config.yaml
mlp_ratio: 3
drop_path: 0.1
positions: "sincos"
pooling: "mean"
momentum: 0.9
orthogonalizer: "newton_schulz_5"
batch_size: 384
warmup_steps: 1380
adamw_weight_decay_other_params: 0.05
Rows from block 3 of a small image embedding model, named by matrix and row number. Rows with one number belong to one neuron. Each number is 50 + 15 x the weight over its row's rms, rounded and kept within 0 to 99. All counts start at 0.
After each neuron's rows are labels from the 100 images, of 14848, where the neuron reaches its highest value: "strongest on" is what is common among them. Only what is clearly more common there than usual is listed. The data: short English words printed on busy colour backdrops.
# fc1: MLP up (model.blocks.3.mlp.fc1.weight, 576x192), inputs 0-191
# fc2: MLP down (model.blocks.3.mlp.fc2.weight, 192x576, transposed), outputs 0-191

fc1.464:29 40 36 36 53 52 22 49 75 67 45 64 31 44 41 18 42 13 30 69 50 51 36 42 38 52 35 69 56 60 67 67 47 27 50 43 45 54 24 62 36 72 62 75 64 47 48 52 28 62 53 80 52 49 17 53 25 49 56 47 58 55 66 42 14 48 39 73 63 53 43 49 70 35 58 44 70 52 38 46 56 55 55 49 49 71 34 65 33 29 68 33 32 47 46 44 72 39 18 40 52 45 51 57 37 41 59 38 46 61 66 28 62 51 42 63 55 52 47 45 54 38 47 66 68 71 41 47 44 11 37 49 55 63 51 29 43 73 41 36 58 47 34 63 19 79 42 63 24 49 32 35 77 58 35 61 65 47 42 35 32 60 41 42 60 48 24 41 37 00 52 50 29 38 46 57 60 34 74 60 43 30 70 33 58 58 64 22 41 54 31 51
fc2.464:58 66 69 54 42 49 49 58 50 39 85 49 60 31 36 46 30 48 68 49 51 80 48 38 55 48 64 80 34 46 53 42 43 39 64 44 64 53 54 43 42 43 48 37 46 30 49 46 57 55 53 51 61 61 48 36 79 28 62 71 38 66 44 63 64 47 58 23 39 52 51 33 43 55 49 49 34 72 42 48 37 65 67 48 64 45 55 44 73 44 50 74 69 37 51 39 44 24 54 70 68 60 28 48 80 46 50 33 19 38 53 59 57 52 62 44 40 65 61 66 94 54 54 55 60 32 69 59 12 81 59 45 47 32 53 63 28 49 50 22 76 40 39 52 64 37 60 54 74 33 30 28 30 14 44 34 49 53 55 29 70 57 55 59 61 46 73 43 64 47 73 23 87 39 62 48 76 39 10 52 46 47 60 58 63 53 41 92 46 39 50 64
strongest on: teal ink

fc1.230:16 53 55 45 62 79 50 42 50 45 56 41 39 48 56 37 57 55 52 49 49 49 48 23 77 72 45 73 34 55 91 55 35 57 78 49 20 46 48 61 79 59 48 35 75 32 34 64 49 30 53 42 48 48 55 26 54 43 65 55 80 60 63 55 21 40 47 67 42 47 77 54 46 41 34 44 42 59 50 40 61 52 44 64 47 75 47 63 45 35 27 36 81 40 60 06 41 34 40 69 33 40 69 54 23 41 39 45 56 41 43 43 70 45 50 70 41 05 29 47 62 67 14 40 58 67 32 22 47 27 38 54 37 53 40 49 63 64 60 48 57 43 63 67 55 45 49 57 41 54 64 37 61 44 34 41 43 46 31 51 48 38 84 34 62 70 44 45 51 42 42 67 82 43 47 40 64 45 56 51 31 57 29 40 58 40 84 56 46 13 52 35
fc2.230:36 35 44 81 54 49 71 53 52 52 45 69 66 62 57 45 53 72 55 66 52 42 55 37 45 58 63 39 34 54 45 58 53 58 57 57 40 54 84 34 54 66 38 11 60 39 71 71 51 42 58 33 44 53 72 21 54 30 33 43 36 56 59 54 49 39 71 30 48 53 68 35 69 49 30 44 35 18 45 74 53 67 62 71 43 36 68 30 64 13 48 61 44 72 54 46 43 40 52 81 51 59 54 60 57 36 49 40 40 26 59 48 60 64 38 63 68 35 44 51 33 27 24 01 21 83 59 70 34 66 57 50 81 54 60 56 64 21 75 45 56 31 54 65 60 32 20 31 72 72 57 54 43 52 37 55 47 63 48 60 30 72 55 39 49 47 49 53 17 39 58 33 55 55 54 77 46 62 21 40 39 72 56 40 38 57 44 53 35 45 41 46
strongest on: orange ink

fc1.65:41 62 35 31 62 54 70 55 53 58 30 48 87 37 29 45 51 55 55 43 27 65 52 53 72 26 32 45 54 40 37 00 80 72 70 49 33 50 26 57 40 39 62 25 54 48 65 45 51 56 43 60 39 70 44 47 41 77 59 58 42 41 30 36 60 56 44 54 22 38 55 71 48 57 56 48 60 68 27 33 31 47 54 34 57 67 57 69 53 28 26 36 29 55 46 45 36 46 33 37 47 26 45 48 89 65 55 46 35 29 36 63 52 57 51 53 12 24 75 44 58 28 69 39 59 51 57 45 60 45 48 68 48 31 40 50 30 42 39 48 11 53 45 52 62 76 61 69 58 77 68 52 61 75 37 43 69 23 48 41 37 40 61 24 42 53 45 66 43 54 65 77 39 44 41 56 36 53 75 37 66 43 38 40 75 74 64 44 48 48 57 51
fc2.65:75 40 54 50 31 39 53 44 51 49 33 73 21 79 61 52 43 42 56 56 43 44 51 56 51 43 58 37 49 59 64 73 20 67 27 66 45 47 88 57 00 46 22 51 49 55 30 43 49 55 49 65 66 27 55 60 76 38 93 63 28 54 35 58 73 37 34 48 38 40 45 76 55 70 51 78 65 55 60 51 66 57 50 52 35 60 46 68 34 59 69 58 42 62 63 56 64 64 77 68 37 79 52 17 68 47 48 37 63 66 64 56 46 41 46 50 75 41 46 55 36 42 54 46 57 47 23 22 37 45 46 36 49 42 64 61 68 67 57 46 31 75 45 51 29 59 19 27 36 46 53 64 80 43 46 62 49 46 38 27 53 38 36 69 30 34 46 20 63 61 64 47 60 55 48 53 68 32 49 34 49 16 68 56 71 49 47 52 35 44 61 47
strongest on: orange ink

fc1.480:09 60 29 26 35 54 66 74 35 73 42 53 40 57 28 56 41 40 47 38 43 81 69 43 55 24 51 39 48 56 35 54 42 58 50 50 40 57 52 46 44 35 43 45 51 69 53 46 82 55 52 59 45 55 52 83 47 49 47 46 84 60 19 39 57 49 36 65 25 39 41 51 63 41 79 48 35 71 39 47 64 52 60 47 71 57 49 66 26 49 64 46 50 51 49 33 48 40 48 49 48 22 43 55 47 37 47 61 37 52 20 11 63 60 68 50 44 73 60 36 92 16 48 58 72 51 51 70 61 38 52 47 28 35 55 71 32 57 88 55 47 60 29 44 44 87 65 67 64 82 55 33 48 52 46 39 35 53 49 44 50 48 50 48 53 34 57 53 57 33 51 48 76 47 49 44 39 27 62 14 60 32 30 61 58 63 42 53 22 63 14 61
fc2.480:49 62 62 55 65 50 34 33 45 62 29 41 50 32 12 33 37 58 71 83 82 51 27 72 57 50 33 59 53 54 46 55 61 11 58 69 67 58 68 41 96 29 61 34 50 39 55 77 49 65 59 57 38 46 60 65 60 48 63 36 54 37 50 57 67 29 63 31 66 49 49 53 51 66 65 64 51 39 29 45 76 47 57 40 19 46 87 63 63 37 43 57 16 66 78 34 49 39 29 55 57 49 57 69 64 69 44 38 68 57 46 65 50 73 45 20 28 51 64 37 48 38 35 18 60 49 57 54 35 54 39 45 47 81 77 79 58 64 46 44 35 42 44 38 49 55 79 39 43 56 49 66 41 54 42 75 61 27 59 43 47 45 58 29 53 45 46 25 61 67 41 60 49 71 42 47 73 53 55 46 32 51 55 51 50 57 37 77 48 56 24 60
strongest on: teal ink

fc1.470:39 31 57 29 33 56 49 35 57 62 69 54 61 21 27 55 53 33 55 29 44 66 55 19 36 61 58 50 48 57 59 58 27 67 36 66 55 44 71 41 29 34 40 66 69 77 46 55 72 80 54 53 73 60 29 21 71 29 63 46 59 22 47 70 45 36 54 52 47 42 83 65 59 65 51 58 34 57 67 31 26 46 40 50 70 42 55 58 28 63 62 56 32 51 49 45 48 60 31 56 15 58 61 68 52 50 38 68 44 61 47 38 77 43 34 53 28 60 89 54 50 45 35 29 50 41 42 49 42 66 23 49 38 73 60 52 47 45 48 44 65 44 53 30 40 50 60 42 35 43 63 54 50 63 20 56 35 76 53 75 47 53 48 29 39 49 50 61 65 58 65 57 20 52 54 27 46 69 46 06 61 29 71 52 86 41 60 31 40 52 23 39
fc2.470:66 76 58 83 61 81 54 59 52 79 66 58 41 50 69 29 48 54 40 53 59 56 49 47 20 45 31 54 73 66 47 56 61 39 52 38 51 52 59 73 79 03 80 58 46 59 45 65 64 48 25 58 37 38 33 51 45 75 60 65 64 33 32 36 36 40 81 58 46 61 28 63 63 54 68 47 37 43 50 56 55 17 44 56 02 35 38 39 49 45 52 37 48 50 61 61 52 32 49 48 69 39 49 43 55 39 54 37 77 52 35 82 53 44 65 60 32 41 53 48 45 53 45 87 47 63 46 54 39 42 58 31 36 59 48 60 55 43 48 53 42 43 51 82 42 34 39 57 41 48 19 62 44 75 73 68 38 47 48 41 47 39 41 37 35 68 11 53 45 35 67 35 27 58 53 61 69 39 33 74 44 30 64 57 28 67 54 60 41 86 50 46
strongest on: teal ink

fc1.13:42 55 85 46 51 71 49 36 50 38 71 51 84 58 55 41 37 47 45 61 62 92 32 62 63 45 53 66 52 43 34 46 34 88 66 60 51 53 57 71 43 44 47 56 28 49 49 58 56 54 48 59 36 46 48 43 21 37 66 40 26 33 60 45 51 24 43 17 40 38 78 39 63 55 54 67 40 31 42 30 32 49 82 40 45 33 52 57 27 59 45 41 45 60 45 16 41 52 57 39 56 45 50 50 43 40 40 42 44 66 34 45 47 59 48 67 46 53 90 62 61 42 63 39 51 82 55 46 45 75 30 38 27 53 54 50 42 58 30 47 55 42 46 59 07 42 73 41 39 65 17 34 44 21 47 52 39 44 48 36 51 31 65 32 41 41 58 43 44 53 57 40 64 43 57 45 54 10 53 48 43 44 64 06 37 50 72 71 40 55 36 91
fc2.13:57 52 45 56 41 50 64 41 24 48 54 29 67 44 73 70 57 47 53 90 47 71 36 45 72 60 49 40 51 52 07 52 36 54 46 54 41 53 58 55 56 33 85 21 18 44 44 45 37 38 40 34 34 64 49 54 53 27 32 36 44 33 43 40 57 57 33 36 50 48 47 18 33 43 53 40 39 65 51 52 29 47 40 41 41 09 51 60 43 55 87 52 33 47 58 63 94 48 46 52 74 60 27 28 67 57 34 48 43 62 61 56 70 76 66 52 62 61 40 68 45 43 68 37 57 31 60 34 61 31 45 61 44 42 33 58 28 43 76 45 25 45 58 42 45 49 57 54 53 47 69 39 84 58 26 82 64 33 56 54 31 47 56 38 81 60 59 33 48 65 29 69 46 65 62 38 76 24 66 62 62 43 37 72 69 48 53 61 36 42 53 58
strongest on: orange ink

fc1.79:30 31 49 35 48 62 63 57 61 32 66 50 64 35 39 52 41 21 24 60 30 56 63 43 28 42 49 37 73 20 58 63 52 66 72 61 73 46 35 51 54 46 16 55 57 57 61 52 51 46 48 53 34 59 39 58 44 41 44 52 44 59 67 48 32 52 39 29 62 37 10 35 43 60 39 45 60 28 45 37 27 43 33 67 82 43 38 53 47 51 21 55 45 40 23 65 75 43 36 54 16 48 35 54 46 41 44 42 64 29 42 46 57 27 30 66 55 47 47 68 45 33 29 58 16 58 21 62 56 31 43 36 42 50 11 39 80 60 51 46 59 39 62 41 58 42 75 69 36 54 53 47 64 47 45 68 42 66 39 47 64 55 75 78 52 55 51 33 30 39 77 55 27 89 81 48 30 74 38 60 35 42 73 35 59 44 34 33 49 47 54 52
fc2.79:72 58 38 38 52 34 65 41 27 48 49 37 72 35 63 42 39 44 65 26 43 61 35 31 47 67 52 60 24 63 26 52 54 41 40 50 60 27 59 55 47 72 62 68 50 22 27 32 75 63 57 34 60 75 11 41 75 71 23 55 62 63 47 35 70 36 43 35 55 46 51 50 29 55 63 40 46 99 45 31 70 29 69 24 53 48 39 57 37 58 50 27 64 49 43 51 57 41 35 34 27 30 61 35 54 49 58 35 25 43 44 47 55 61 50 43 60 36 49 41 68 48 37 74 65 21 44 48 38 54 46 52 51 59 51 58 66 55 53 60 45 51 73 18 49 28 42 46 64 69 26 29 60 39 86 48 48 55 30 56 45 59 66 32 32 48 41 66 70 41 75 45 56 17 42 76 48 35 36 33 57 61 49 55 44 59 65 50 48 59 65 25
strongest on: teal ink

fc1.270:37 50 53 54 59 41 49 56 41 52 55 96 38 43 42 41 58 38 64 44 33 38 43 50 62 54 67 58 52 49 56 13 69 60 51 57 51 56 35 65 78 63 44 67 57 37 41 21 23 62 64 17 48 64 56 41 40 53 55 66 47 44 13 45 56 56 63 64 43 41 40 45 52 59 69 32 42 39 47 85 69 35 51 21 51 74 26 63 27 47 22 44 43 21 29 36 70 43 48 69 61 61 33 54 51 71 39 49 28 39 48 56 27 51 44 42 68 42 16 74 56 43 57 44 47 86 48 62 63 66 46 43 55 19 50 42 69 58 34 29 28 21 55 30 36 41 46 60 39 95 57 58 35 50 65 43 52 42 62 45 41 73 35 69 52 27 75 44 56 53 39 53 42 49 65 76 46 45 44 32 39 15 48 60 61 53 33 49 64 36 40 64
fc2.270:44 51 36 37 59 71 17 51 44 59 54 47 63 33 43 54 79 63 37 67 65 47 63 65 59 67 60 63 57 60 42 44 53 40 21 16 75 37 44 40 52 30 39 36 51 36 28 53 39 33 22 53 53 39 42 74 64 44 83 48 42 82 53 51 75 72 44 51 75 29 63 36 78 29 36 44 51 72 40 33 26 37 66 35 68 41 46 41 55 73 34 61 70 61 54 48 49 44 60 15 52 21 41 64 47 39 62 49 34 43 41 49 59 40 41 37 55 31 57 34 36 39 58 50 57 33 80 43 41 39 56 79 16 67 36 49 70 39 64 55 36 48 34 27 58 86 61 59 65 55 55 37 45 59 45 27 61 82 54 51 52 55 31 53 39 28 63 80 60 53 47 64 37 68 42 68 62 57 45 64 74 45 48 39 55 63 33 56 62 51 12 42
strongest on: white ink; teal ink

fc1.241:42 58 49 42 41 46 48 58 41 63 12 46 61 53 21 53 52 58 49 62 60 24 62 66 65 23 62 39 66 65 42 58 42 38 43 49 54 48 85 57 48 55 30 51 28 72 44 49 33 66 53 80 26 77 41 62 48 54 76 61 38 52 43 47 39 76 64 03 50 41 51 68 62 79 72 57 44 16 47 32 59 39 55 45 32 41 58 49 25 29 37 34 21 63 18 41 32 53 38 58 35 39 31 47 51 50 38 20 51 59 37 50 44 56 70 49 60 70 40 70 37 67 43 46 39 37 42 50 27 40 25 59 66 50 59 34 53 59 44 16 47 43 64 35 67 70 52 61 53 31 47 31 75 33 47 43 42 74 29 51 39 62 37 35 41 45 56 38 32 38 36 51 50 46 38 34 56 70 57 51 54 42 67 76 39 43 58 27 81 46 16 71
fc2.241:69 59 42 54 32 28 25 56 66 53 60 60 61 53 54 54 51 72 53 67 38 49 39 58 48 78 19 48 60 54 40 40 32 49 51 62 54 60 41 59 34 74 83 66 36 48 35 77 32 38 20 47 59 53 54 40 35 49 42 57 41 64 46 55 56 25 64 72 52 45 57 58 01 21 47 63 27 41 53 85 79 47 46 39 39 61 56 43 67 33 62 29 52 43 48 46 68 52 42 61 27 53 53 50 42 45 40 56 46 48 69 47 60 51 79 71 46 53 49 24 55 51 74 64 30 35 23 51 29 43 44 49 38 55 41 49 60 39 67 53 30 55 81 82 49 34 48 42 46 69 55 48 55 49 65 65 49 08 31 56 44 33 40 56 58 46 32 54 43 32 67 21 79 53 30 86 42 62 33 51 36 27 48 49 65 25 56 81 37 26 46 39
strongest on: white ink

fc1.286:42 61 14 60 53 49 41 25 40 44 68 44 38 40 70 49 54 30 65 44 53 66 62 35 66 41 35 42 68 58 57 52 50 43 38 47 44 55 43 35 39 39 29 39 57 46 41 64 55 46 74 28 36 75 65 61 52 55 44 41 40 57 70 20 64 40 34 34 51 68 00 61 55 41 74 63 38 46 48 60 41 44 62 76 49 76 54 18 35 33 42 39 33 46 65 39 49 32 47 61 65 63 41 36 53 70 47 59 72 61 72 48 30 44 99 72 41 68 53 48 74 30 54 48 38 69 51 56 62 61 47 25 60 38 53 62 55 60 32 28 30 63 59 67 41 48 04 57 43 49 56 36 37 47 37 48 30 50 38 30 61 55 26 41 62 59 30 72 40 51 58 39 34 61 49 51 65 66 55 40 54 46 66 00 66 42 46 44 37 68 23 34
fc2.286:61 33 60 36 45 46 62 69 34 67 61 31 37 41 56 46 68 60 46 52 65 56 48 59 29 67 44 50 50 49 72 72 34 51 40 61 61 65 65 66 44 42 55 72 46 29 45 48 43 60 41 65 45 25 50 23 47 40 30 27 73 44 54 70 23 42 43 52 42 51 60 75 61 47 39 31 54 45 57 46 39 25 66 62 79 32 47 46 94 40 39 82 46 44 22 67 61 52 70 14 22 45 43 34 74 32 45 25 36 47 74 35 69 28 39 60 57 44 42 38 67 67 57 73 36 67 49 51 46 49 63 43 72 47 41 37 34 09 43 65 42 25 47 48 34 55 56 48 21 05 48 29 50 54 39 54 43 80 53 74 53 32 31 66 27 69 64 42 28 53 69 39 30 51 44 61 49 68 40 57 50 45 50 40 49 48 61 43 41 46 44 21
strongest on: bold; black ink; white ink

fc1.58:49 31 19 53 38 65 49 16 41 59 22 50 65 45 40 45 78 56 54 56 36 48 66 56 38 47 51 52 64 29 38 52 83 90 31 36 36 47 63 33 64 66 58 40 57 28 43 38 05 24 56 50 55 35 34 50 49 36 77 34 40 36 38 49 50 62 43 45 58 40 32 54 36 32 51 51 53 43 46 42 55 44 16 43 32 50 21 54 55 47 37 60 23 47 61 53 49 54 37 39 69 72 41 45 32 41 35 45 38 67 21 25 63 32 36 45 35 49 53 39 38 29 39 35 51 53 47 29 62 42 43 56 48 44 04 49 57 72 39 36 37 41 42 34 44 56 57 30 50 47 56 60 61 33 31 48 67 62 49 55 62 76 60 37 04 39 73 49 41 64 73 45 37 42 65 59 42 26 39 52 24 32 42 31 28 54 54 31 74 38 30 49
fc2.58:45 52 72 46 68 44 31 53 49 51 50 69 56 42 37 44 46 59 59 64 32 71 29 39 54 85 45 44 54 63 73 34 39 56 49 29 55 48 46 29 27 45 11 47 64 82 73 50 54 85 36 56 70 70 74 56 52 50 37 65 52 40 45 41 55 49 58 61 45 44 93 30 45 27 46 74 42 49 68 50 40 66 75 51 70 50 72 53 67 39 49 59 64 52 57 74 73 39 56 70 32 69 59 35 87 50 59 53 58 34 44 26 74 67 66 61 53 57 29 57 43 59 51 64 68 55 71 43 44 46 54 55 54 32 44 47 58 58 57 09 44 41 64 48 59 54 41 46 76 65 66 55 48 63 81 82 36 50 47 30 00 50 39 43 62 67 43 44 66 48 45 19 61 48 47 67 62 61 24 48 53 43 49 52 44 57 43 75 46 70 34 45
strongest on: bold; grey ink; white ink

fc1.236:45 53 52 56 27 53 35 49 59 53 61 47 54 60 46 64 42 52 55 51 52 40 54 67 47 43 62 33 53 66 52 51 62 49 48 64 32 73 61 35 25 24 57 42 46 38 34 37 55 50 58 48 33 58 34 42 56 46 57 72 43 66 52 38 29 40 47 32 63 44 35 50 65 26 41 46 45 52 75 72 46 36 59 36 47 25 66 63 61 44 66 53 44 73 50 47 52 59 55 43 67 09 39 41 58 26 26 45 55 51 36 29 69 40 71 37 45 52 65 21 82 31 68 53 63 32 19 56 56 89 89 78 49 33 61 66 36 32 66 53 30 37 66 44 36 46 10 60 63 38 67 52 71 43 15 58 69 34 41 74 58 72 77 44 62 83 79 45 63 28 63 36 68 36 56 48 48 68 53 57 88 71 58 47 62 45 51 53 53 53 31 44
fc2.236:28 32 40 56 57 59 36 08 29 47 43 61 52 35 50 50 40 31 46 43 65 44 63 55 69 79 41 43 76 52 25 45 55 26 72 74 60 72 63 53 36 69 45 45 58 55 61 70 62 76 78 48 42 50 75 62 47 50 52 33 46 50 45 55 33 49 38 55 46 59 60 64 10 55 55 38 34 37 49 51 66 75 37 79 63 31 50 80 51 40 28 45 23 46 49 38 52 71 47 35 38 51 48 48 36 50 22 40 31 74 41 44 54 49 50 51 39 56 53 44 37 49 80 67 35 60 29 29 14 13 60 35 67 41 35 55 59 69 34 31 47 25 41 36 68 77 61 34 29 58 51 56 59 58 42 35 31 29 56 49 54 46 60 39 58 47 63 50 47 75 46 60 56 54 60 59 49 57 29 49 28 34 70 12 68 42 48 47 45 36 10 43
strongest on: white ink

fc1.136:31 63 41 48 28 47 40 58 47 77 48 39 59 56 47 44 52 62 60 78 45 57 43 50 34 37 33 66 27 49 28 66 60 72 26 67 60 47 36 61 54 36 52 57 32 25 60 45 63 44 57 56 55 56 21 61 60 37 43 64 59 41 37 48 17 30 35 37 78 23 62 38 45 39 52 66 63 46 62 42 56 61 57 54 48 33 59 51 49 53 35 45 53 48 35 14 37 65 45 54 23 42 39 51 38 63 27 67 36 59 56 53 38 46 67 69 32 86 69 62 53 41 74 37 22 51 54 37 42 68 76 61 41 44 56 68 69 42 41 74 45 36 56 64 41 74 76 58 50 70 29 59 33 70 33 40 56 84 42 64 30 50 56 20 44 63 35 44 52 64 48 48 58 41 40 24 66 68 28 50 47 99 39 60 48 43 45 23 47 28 55 14
fc2.136:48 36 61 24 63 57 55 66 37 50 59 71 53 50 49 37 39 63 55 99 35 52 28 39 62 60 48 67 42 54 84 48 51 54 52 55 55 58 55 41 63 45 42 54 62 59 56 64 53 55 23 62 13 49 45 79 41 53 26 71 62 39 47 54 39 44 40 45 55 47 58 35 23 51 44 53 18 48 34 54 16 75 48 64 62 35 46 46 46 54 48 76 30 75 65 38 42 36 34 45 68 33 52 50 25 50 64 41 41 42 79 36 52 58 41 52 43 29 43 40 77 49 59 27 60 42 43 46 34 41 80 48 53 60 36 25 30 35 36 49 60 38 37 35 67 80 63 56 46 56 51 22 39 31 52 44 33 73 49 41 59 45 71 71 06 72 65 42 45 71 68 34 65 69 40 75 55 72 30 16 59 56 53 53 37 43 38 41 49 51 59 33
strongest on: orange ink; blue ink

fc1.213:54 47 46 41 54 65 52 31 40 32 57 38 51 57 39 66 38 49 36 48 74 40 42 60 63 57 38 43 43 62 26 50 62 42 52 66 46 62 30 70 28 66 39 72 99 63 64 49 45 70 39 45 60 41 37 35 52 42 79 22 39 65 46 55 39 60 41 10 49 57 40 57 48 56 52 51 51 22 35 77 61 43 25 60 41 42 57 56 54 82 39 52 62 72 39 51 40 69 45 45 65 46 41 50 61 34 55 58 32 54 69 33 55 52 42 54 50 47 63 68 66 67 48 02 65 64 52 44 34 30 47 40 57 49 50 57 49 62 45 64 66 52 42 51 29 45 84 62 70 60 26 37 60 51 59 20 54 27 17 50 53 29 52 55 53 48 22 49 38 86 24 31 21 61 44 48 49 33 67 43 21 56 50 16 85 47 40 36 52 70 42 47
fc2.213:49 80 32 50 50 47 61 43 45 67 58 58 71 54 58 23 27 49 75 49 43 35 58 37 47 41 81 66 12 25 61 74 81 68 40 37 70 62 19 60 54 46 82 33 46 47 53 65 55 35 46 71 62 45 54 57 42 48 53 91 51 39 40 61 23 38 46 38 57 68 81 28 57 67 43 39 39 42 50 51 64 45 67 57 46 48 52 52 44 33 76 53 59 47 61 35 50 50 51 24 46 40 40 48 50 69 58 36 36 38 33 45 31 41 62 41 70 36 26 66 55 63 55 46 56 34 65 39 57 30 55 53 45 31 54 71 53 63 51 30 40 61 55 49 31 64 52 36 49 67 41 77 14 20 44 57 14 24 40 32 33 65 61 42 50 44 61 60 59 44 23 48 48 47 43 57 62 64 18 37 44 51 60 68 39 79 18 67 40 57 39 73
strongest on: orange ink; red ink; green ink

fc1.232:23 42 43 56 51 50 49 66 70 29 85 29 57 44 63 47 33 58 52 36 75 54 53 44 64 62 45 70 61 55 33 29 43 44 52 59 23 38 31 70 74 53 49 56 42 39 54 66 46 71 60 58 34 33 66 27 77 42 49 34 59 56 69 32 43 52 55 55 57 42 64 48 56 58 72 55 45 30 54 47 30 30 40 72 51 49 34 52 41 54 28 47 65 53 39 88 33 41 65 33 53 36 63 66 68 44 78 42 53 79 51 59 41 54 36 43 45 80 49 51 24 74 60 70 62 78 45 69 26 36 59 59 35 49 43 50 38 45 70 83 39 55 57 14 39 58 75 34 60 51 25 33 55 47 68 67 14 47 56 68 42 51 40 50 56 42 46 51 49 52 70 45 11 44 39 88 54 62 44 22 57 38 31 75 74 37 51 54 62 39 47 70
fc2.232:56 65 46 45 68 55 77 80 48 32 34 47 43 49 28 37 39 52 44 47 55 40 40 48 59 38 45 50 48 55 47 36 66 24 42 45 40 65 52 57 59 38 47 40 86 47 44 56 44 33 56 63 45 41 14 50 59 41 45 63 68 61 18 50 68 49 54 43 78 35 43 44 28 74 58 60 41 58 52 42 70 25 57 57 58 45 44 49 75 69 63 49 35 63 99 36 59 63 63 83 69 79 65 62 48 54 62 53 35 84 65 61 44 32 69 48 35 78 40 33 77 32 57 67 58 58 46 51 42 54 67 30 34 68 46 67 66 44 51 29 40 29 34 56 72 38 65 49 44 72 56 54 45 38 40 26 71 57 67 19 64 61 18 56 79 54 44 52 60 38 65 49 64 46 54 51 25 68 72 69 83 54 47 70 45 51 53 51 24 41 30 54
strongest on: white ink

fc1.291:59 52 40 60 30 65 52 50 59 61 53 25 66 57 59 46 46 50 69 19 65 59 49 38 51 44 57 86 78 30 31 52 40 70 44 16 53 66 60 33 53 63 73 45 48 64 51 47 46 55 72 59 53 77 57 40 44 30 57 70 58 46 35 25 37 75 46 54 12 37 45 62 60 43 40 40 54 58 44 42 73 72 38 44 50 47 48 48 66 20 64 45 37 63 45 26 41 49 46 52 27 82 53 74 59 42 43 43 40 57 44 54 64 47 24 36 20 57 29 73 49 51 54 33 99 52 34 42 46 39 68 35 32 40 59 45 38 29 54 50 56 55 53 36 40 52 49 20 85 47 36 53 44 42 83 49 67 71 58 43 43 43 24 24 51 27 30 42 31 44 45 45 41 57 26 54 51 46 23 29 54 52 59 20 79 51 61 27 50 64 61 67
fc2.291:67 47 70 47 37 55 41 43 50 62 44 43 61 34 37 10 47 41 53 38 50 44 31 70 48 56 51 70 41 69 36 36 53 50 41 99 48 25 43 60 32 67 55 30 54 44 27 52 77 58 71 61 48 41 43 63 40 75 55 82 20 54 51 63 53 47 62 70 47 31 54 85 45 40 60 40 63 53 41 35 55 51 28 58 53 33 43 60 55 55 65 30 64 57 64 61 22 70 60 56 47 58 16 27 44 71 74 78 33 29 56 59 25 52 38 46 22 65 68 45 28 59 54 57 68 38 45 62 58 97 35 38 20 60 23 50 49 62 54 37 42 60 52 40 51 72 59 54 62 50 77 41 72 53 40 44 67 39 42 50 53 72 66 53 78 52 17 41 65 50 33 51 40 28 33 47 61 52 56 42 54 45 44 58 45 46 43 60 45 51 70 21
strongest on: teal ink

fc1.233:40 66 35 48 53 42 79 49 60 53 53 40 50 32 40 51 22 61 08 80 40 60 53 48 35 59 62 37 39 26 14 23 87 72 79 66 52 57 63 58 38 41 57 37 66 54 53 41 49 51 77 45 22 59 58 58 60 58 73 40 35 53 62 58 33 59 40 58 27 48 58 70 51 51 38 21 41 42 43 23 45 51 41 23 43 79 57 60 79 55 46 20 56 49 09 39 28 44 31 59 61 75 43 68 24 59 35 41 37 43 46 34 40 58 57 77 30 50 69 61 52 43 69 52 49 52 50 57 55 49 57 77 65 29 44 53 32 17 51 43 62 51 58 61 82 58 52 56 46 68 25 44 33 44 46 47 41 57 42 73 44 72 61 45 78 52 28 55 47 45 26 42 80 43 41 48 60 36 54 33 33 61 30 50 41 43 52 50 57 59 63 43
fc2.233:31 54 36 50 57 36 35 58 53 60 52 50 45 28 39 56 52 43 42 60 50 56 75 65 13 51 55 35 42 17 37 86 13 67 44 59 21 54 52 41 56 53 52 30 47 62 55 63 35 48 48 71 54 61 38 46 49 28 54 41 60 46 66 39 62 56 57 48 37 43 67 71 54 33 61 81 32 55 60 45 57 34 20 52 73 14 62 53 25 52 54 59 36 51 59 49 61 62 63 63 72 51 60 64 39 29 45 72 53 56 71 70 36 74 48 75 49 57 31 70 58 19 86 48 74 60 57 56 52 44 37 40 23 45 34 46 62 36 43 65 49 53 51 37 61 89 74 40 59 42 41 43 81 50 62 26 42 15 36 30 71 48 34 62 44 25 47 51 33 53 40 33 75 49 51 56 40 46 51 32 31 57 40 16 41 50 67 47 57 72 71 55
strongest on: orange ink